Weights of a small image denoising autoencoder: decoder norm batchnorm, adam_atan2 at rate 0.0012.
Rows from block 4 of the encoder, named by matrix and row number. Rows with one number belong to one attention dimension. Each number is 500 + 50 x the weight over its row's rms, rounded and kept within 0 to 999. All counts start at 0. Numbers have three digits each. After the name is the row's rms in percent of the matrix's.
# q: attention query, key and value (stacked) (encoder.blocks.4.attn.qkv.weight, 1152x384, the q third), inputs 320-383
# k: attention query, key and value (stacked) (encoder.blocks.4.attn.qkv.weight, 1152x384, the k third), inputs 320-383
q.246 083:545486436445486580483494468650488605518584428523511547564437475460568499462514522463465478482609520423475455451474428522494568518483495506487573567513543523551531541476438490571532530526503660
q.247 068:484488499581537539569550504548481522345543459563483576574490559435544390473505529575464572552587534596489530505491564441660482622479569523512500433535520543482585542482424540531463509484543552
q.248 066:538473436419418553469484490594505544502526437492492497511437470501538535519501526444488455475573533384480358486497406534411565480505444524506582548528541521550527528467500452510508501518458654
q.249 078:510538528504623493515461525500454454565537553485457446525501535535447389533503504559479526529478464536534482539557507489556390527495577500472427460497474511496558520541462511472635427516485507
q.250 059:562556542474523489495411535510515472554558513466499400513473498508480501492524456521466540498487463431539538446528476516524497503570484489487431504521485465516542540564468524546611468558499481
q.251 075:554557441535519460528465494564506581536598542545526575580508473472544501397510500482495547441578458500508594438439533487593568522475515450429544533432504493531468534516410540625536503541592541
q.252 075:480534554523454363529505504365541422480426575476516428433527478559485562497483469477537513464417454547540541494481531502449474455520477498528438487482468453477433487503549521473447499506502354
q.253 062:451436528462443485557428576503490543500474519585563567548541529401500516456483541441568459504521538554473533522491507544488564477433476478482616497494515558442488419476552509497406506525505435
q.254 081:544543468535459469484607366484548500544578523473473447433480433630546623492502465480488434434477472369522470452451482504396487498513436514530509581437487426557388553485459487506541566441537576
q.255 087:595543452475549518487447462575477531579656490506486499542456463494502476491522485491475491443538503398514491459484461517516531530498508461446543590480501501568517525518436493550625491554508597
q.256 099:498480439478428458556585499433563558525493417472620476472497501471446586459506448423537442374578426437471508462402452558455537547568381544494600449437546528509496545538483489463545548453504398
q.257 117:484551445538468452514490497475568486574518471557485497512388498373480612557432489369479572489572534492439527481517532616498540433460668541503450508514531447577454529512537567499409537504483455
q.258 116:533513543476492491385526522527476465519487458530486530555486509512425527477544463460519555564446486493457479466603528500508536500571519589501527451488516459460500488517535547468571501545486552
q.259 106:537525561511565511436432498596406423490512598551363522547518488564517403510512546593486544644422537596531498546623532433548455465462586475491446510525477488460507436488544511526519437582481600
q.260 127:497504526479475571509494502530544505523521555543483495513556493576551378471523553636494471542547530565507493524484485425604437544500390387496524553449529565483544487487450486509493486511548462
q.261 110:457523490537520547551450500521506509496517574508463480481499471488571474582516566546468531474496579509566548542460503498512444467428545418483449567541459508517481465478498467535438475482517508
q.262 114:478469481494557473509456488497506471539435455546489497508367562530466558557472486415504623515466519508453502452551545517529554438501651586485501424531539427578481501461544514499478500508456519
q.263 109:525456514459479557569558484511530528481502564457544488453622491573546419412460515602512385474562420584519486530412462421495440598510315417517541470453501615520534515508436444514536482508500494
q.264 123:509482567550544430464426517483342481439463518459461482551459513580467508519562481501492551528338564468550478483561443487542520399523629532481499537553536425477466455477548489531536491519482549
q.265 125:459525551459584461454556500462477587421509549431476444467538540450511615572500488465452443502495397454562550492506490529391514411488461544479489487526518498438504478492544440495533582412540485
q.266 144:516524530523427537477485530501540448611476462569484514554537509579515352496529506610489539518523539567475520537519476453646442534468446362495416501520493517503469466515482537525486491577468488
q.267 115:565523569539379502488591517450559506498504466549535551519559489506444562476520489474514513481553468507445543489493439567517476519547448472491533437442493523490443493550513547507565538548487466
q.268 149:529445601560582410516489502450380512424434517483480482450407498546504476483520481561510498512456503498502477494497379462475492371548492486503483511539498463553488508465474458527589467446527501
q.269 119:457543486508497535554512483499535505526536629563454471521575486610555474526414517602474423514505478615491520544484524469534454563416501372538463525508488566556512514508493485500411503520488451
q.270 100:467519509513552580485407500569482471498510576516431500493503495498575435564504573550467554538468584529565516543519541471534447465423578454490421560563454484503504454464501483536438455513503585
q.271 110:462503424479455383568552504432540552526474385478586473476432496405448654566509459330515509386546483405478544453443449596447558470535500562490577461470519476506466536516516490471495539459512429
q.272 123:473522489465457464597404517461539533503516371469448539505445489529503531511553475487501468471488497448468463514510412586612533412561510472483508470491471399495456457498497439535490472405471537
q.273 132:521478497442497509545603482505627474490543529550501516489535462450511484503473530481493422521612436524423502507512558504406492556464386465522566489421436557537525508509494479447463514544515411
q.274 122:435537432474501494504484510454566527528483395489524508463403518323484612589489520346480553457576509406459529472486526587435557446486590564496482500526482450523483538494526481454437554437531473
q.275 108:465543481485510445494469508511450519468490504440487485463467483399504578594578552416483564474496527405576601497493470547442505439493501548458510512518483475413474458489534452491520498481544532
q.276 098:462479465489448549593572489459603552518504538483595448486525525586509544476430444503498437403544462521487501475400496503489504594521443439532543481497519561628497574519452442508458555448479427
q.277 182:495506627511515597395524508462551586477414588518510539451513526557498598497523501545519577510445392571461503491497443528463503423567457484534471423516460505619440512488501487491516497496566530
q.278 093:515445505546436547539533517418521559547464447428633467486507527582501489411489430509514451403517498465484460472385468486544516522559395460474529507481576509582469537506441473556517553436480433
q.279 139:515552505521425568462531521501598464585518469649481521528487488456494431500476508547499530517588548549410529527524532526567463536471547417516427511507460514526497502530504588490477500549493501
q.280 118:499496463544561433578462498495518516531517413540490481459343477375476602575525508365506563473573565389462532489517498604485516370497584589440509494497509417472497465483545500512519500402506482
q.281 107:414499465525525595538432501468527521553476520500509472499462510539585445549485540542467537442488588523519502526436518482559477488420570429490451565565508489587480495457486463533399491478502500
q.282 121:510495468398433527420555507523506501434519409479548558496558505423458495454508497448517456506549444448494470472491534498414531602599381586506582474445472525391554531519477487452568512503540534
q.283 150:454490537497489474523557495440586534520502500446553508531569557549492616495459426455477518474506345486512494475493480551496516510494425502516487449528482500545452517509490472506425585458486424
q.284 089:531539510502508446500442492568436458428532545528400531477490465414518494561530577495488548554495561494559579548550488525471469444454571488488476536496427490408489443499530519514503438554536579
q.285 172:499510488552540589453514524467546485543457408610495548478414477399521405512537582499521593538581615476394495537517553494492474533452535482492448543493488505477544496483497584467483468532559494
q.286 097:530487565501646509457421462565434437427457590481416486472505558563542408517459532604462543605424493567562494521552549427561487441434608476512356481552457506495524472464509528526465486530482562
q.287 144:532507552497496393460471486521354475434486569396489435511539508560465562470508444496479471498357447483596491458519413495504534448569558531515497493551498478493479500506521449518575513498452582
q.288 098:462488427478459485519563499434570556575494388482596469495479499471451567484498450437522440398562420455436468443448473529472552530548423543512571454478568502548510553512490482428528562451478414
q.289 114:439563425495478468559516495481590524554503477560506475484442498418485640623461500384488537452553515477480577492484522607470521490435615502514490478522458492546466521519543522479407534483481474
q.290 168:573459536586563495565529494489491506465456485595489506431348498477485485488498522508535568495592550500428520504476478502486494409522552514465502432474506482573501482480513525539615464443518532
q.291 118:498410452462592503634545481497501531424488491471535549454471536543474522474446488474548475464540387500497479483452532492423569529523458576487566372470495499585514515492518418503538513447503536
q.292 170:485498521511568527467483529456492503434467453584467522497407508403485469551532583437495537571531616452416482511558535515468507450482638528477512578492533480447559488472542527457502515504568469
k.246 085:466508540613516490518544448511524448503593485525531547486532467412508496485438473600396462438432539486534468361448521491603537470465545499480499517420467512515404495514490461489468521470495502
k.247 068:463564533564509533552508506493451393420529392527452505453486511503548517535427437479438474498505546528461459467488489463522525535497512470527534491483411447462488549540578424458475551496480516
k.248 080:464499567589530478485563451436561444544580531540563526461533453454485458490454465617417482430440604484507475377438527491592489437501550494495493543426509497543394506498444459474478489451504451
k.249 082:559484501413482607540420541512480503404407547374501472475474519667445553538492535432554505532487492510546526588528445545374515503539458521503585459666528504537506484455612478513513561556450510
k.250 059:576482503488501518552408557586456542405484578450486426546453534601465488495550572438567562520486433475565571573512489528451487538521479525467523483580545555494597512507547550541595562572509550
k.251 078:509539438568466478609475504628409526392546414499480544578521521442565538444490475453477496483541392501548524423478511470520606539471469492393537481453387522462544503550543491589528537526530555
k.252 072:531500444421480438462463553489497587521454502544484448549453512548523478471599525426638538520598439477489541584519496503432477527532464514494466510524547491481579513502465603536576437522542480
k.253 069:480493442491522422449516508488461521609496538582494527524562518422518467476505495497449529501531486568422477506498541490564494496508446415501412505453456518476577497542433503522487485518507463
k.254 084:498500476541420477487569406515579569462587460459554462515493449518536524437525477558491427441505471402615508401458500471489551502472498592490522542426483486525372476510460546530465507454557489
k.255 084:521490494560478536596482467576495504399544544390556525522532483514484530465480530534435480453448498462616544434458486523506560487475519534444560504511458561554445484512538453558502587542490539
k.256 089:416494500471470461459489496396502427493486433530556511468513476523517556503459499446537484460497484520493503437408474517509476485552517446540462491524396487479346572504550523401450550488574455
k.257 116:402515483538501425507475542510532508574515472510483493493387489489502534542463434503428527526550514455519530461532507491525503434567511522533445498535505487497454498497510539359505512454499490
k.258 106:468466545440489480460512502570519450521520425530469532521518510473477517502459468507517528586427462517457441477604551524517539478512517582530463456530477413515464470465560499397473519459518495
k.259 091:544484534428483575517504517638498548541544498477458491538551520463503450484495460524475520575456529484507472579617498494525532504476437513490507497511546501527621409510506489570584400496386556
k.260 128:639504532429430677457471439525528547464490486463526471493547490505517449481595533534491526474521506475502484531479431459505478557435502364472548523456467585455589501535523556535564434542489472
k.261 098:520553443560491546554497529507479601504490557461492482493508488500495458542554526502480495445571535486571594548475464473479481509468491441465578515488532581516578460539450471591554455549430513
k.262 107:492471481538546322499508427528501495483470485556487513515384551510477528518496494493508563525500435468445523453549599526526541471530555629467436498497564425499501493395472524524452501432567466
k.263 104:535517533442494623465494448449505518458526527419539484497567482514538483440518527492511450450464528506516477539409450501501448559455488390461496545460464559425540543555482500622521454523482488
k.264 126:527474461557496399567505494582439452516485533521505503468522508503453508490482447515538515524478492500525485480544537505460567471568496635509531469519522459635485467453500454573525487453497508
k.265 111:510477478494503576438579551498559462504508470444517506491530476485536514543464548439499553445452478543595666460425471452474436507517451492527564447508450536566494516509553510511519580515428563
k.266 143:495519559419416524546460471528497509571531438536488527476513418461518479499456445540526509525490543500442492517524453531488550519514455388541461528508429522490521513578537576458538338514469410
k.267 113:375490573451450520484526551493509475567519378476506513477548403463498476523438427511491494531479510524536499484506465516514492476548472440531444459577431505535449472599594523434525455490455459
k.268 150:592455429611488406519499495522468466426409484460532477441446511479515449489493473495526494467624538538674494492452484444494518502518516557496544461499531490561465531482472499626493546476456486
k.269 112:565537454469466556479455464473535561483536511452523449495511478482570478469555500527470465448504556419545545558398473494493520522489458417494492582401491571451534519513421575557530438504518462
k.270 087:547535464550537546545503506558485622498500591478464493517495519506476453526556536510475509485543509477516554560540509474483494516428503507443567514473600548496635436506433461608543459559448541
k.271 091:379488468550501407494496525417497412531463455563524515451475477522488549586453479464530508468506465504507582406444504521513489441544525483561478488558433443537350501477554480340443573458549455
k.272 122:478450542615531452611499501508575485461464463546541529523548482489438523486495558510525596495628498541496460435471486552543476554518475584472525445494526504563452453508442463465480477489489509
k.273 140:518461566499508610445548457387590544513485467456485474502484519485514462513517524528424457509500490486435489517489501494561451522436506382494460518507496506427501467540483565468468605489478495
k.274 115:449522455583534431483522534452512486490469523533454517489383513508496525590488567470471540496558477505476579457501551481524477468502546542522498505521546463493474524449478487364416652522536488
k.275 092:407514482517491527521539609514462496575497497517472540475574471499479484638465513444512527491485491540554688498540456490498469455478491439533566475594489503583498443539586420452534518550394537
k.276 088:489566472552517446473505440394524502445503526430526476484465470536526521481554542513500472423515480460520527507377496513486470511516543514456446552441475509458458562501451530535462518441604431
k.277 179:526516534548450471414503467484527473443456461389513492468480464442497486481551488507494511492505494563685523437476557428544501492510590509477492454463505525497467519547443495551501625495497454
k.278 079:486522518543474421518475415411478462436488509480558500457469470548499547435493494508571494442544481520510452462391481540432493529594532564476457506475414513505416591533488564550498431467623416
k.279 130:447520504407452561463443534551533540542552410530468496524428452447528456516482444522457508538566551473494488547555476483511522496499506433521441505521484513451503505531545553387512430521463473
k.280 103:416437470573509472537491564502492518517425391541521512486435528517488480566449482453492556494674503535557563468512468477536472442513509514500509412571512484546480457492540506466501506517461507
k.281 101:572538435571506456556474425481474559438478591512516474494428526525485510494580546504505510442590495458473571505444518493459513529488532519447527556430543549478549517452406530566497474512570478
k.282 124:500493559450554540431556530504516466449508515514470538549555524508485518503489591478520500541433429524397443509540513523530450530458497545512512493530487463438473503478544473381411633572552569
k.283 165:363525532563507448521539490378572455571513500459487521452494420476488569499508536512434509476478474533533491411452479549483478464501495494511463493510459516527417495586519521460470495483511466
k.284 083:432499512483504576521523607564489528602527514503463499510574481476476432572482467505444496531485534502540550543587475471525471476462447442529546486588528510557545404557544428478574469549359584
k.285 164:570472457459491498484484497525464562432432438576503500531376546469514459507516529470496503525645505516420481529535485477498496500450541466507523493512551529417569542442491566460455568600527473
k.286 079:607508563462590511495544480563490539493515596484464484526457521519528473467514502519467542508454505500495503542547552463491517523479515542454503508468615501487659541478462473705524474498435575
k.287 138:465526507520517445517511530562480429539565601460465493476582482521491519502444459516519496516388509522593498499531538497470537489560507598499508495513486452596439477506517371545527506417450538
k.288 085:513485463501479433458462443426509437437472455539537503482457527516534572484478524426548504472517469504462491439420515515504509501534536508516478501433443471444415628426480555438386587479623420
k.289 105:358534450517512458492497569449524513563515460541479491486447446496517513624484466488459509480525504463540665487484517498513494417511509461541455518525497477506444477498522484370480523468500471
k.290 148:475439474511508474474510527549477548435450379492520485521403512485523419502462441456502562501626522549625512540502489464546480506541554550444454426571545495483510503497542526615527446481437485
k.291 103:489479472587603449477552449439491492406487512481506490536462525537466536476508560463480525476449480503467492486453543536525468521491529612422470487482576473468516497436464473590436517475526519
k.292 174:610445441506510494466508497540470521424421460536512486503388559488516456502509544474496520537620485492439494527526521458518490500505538538507536480518577505515571522382483558484445663554538493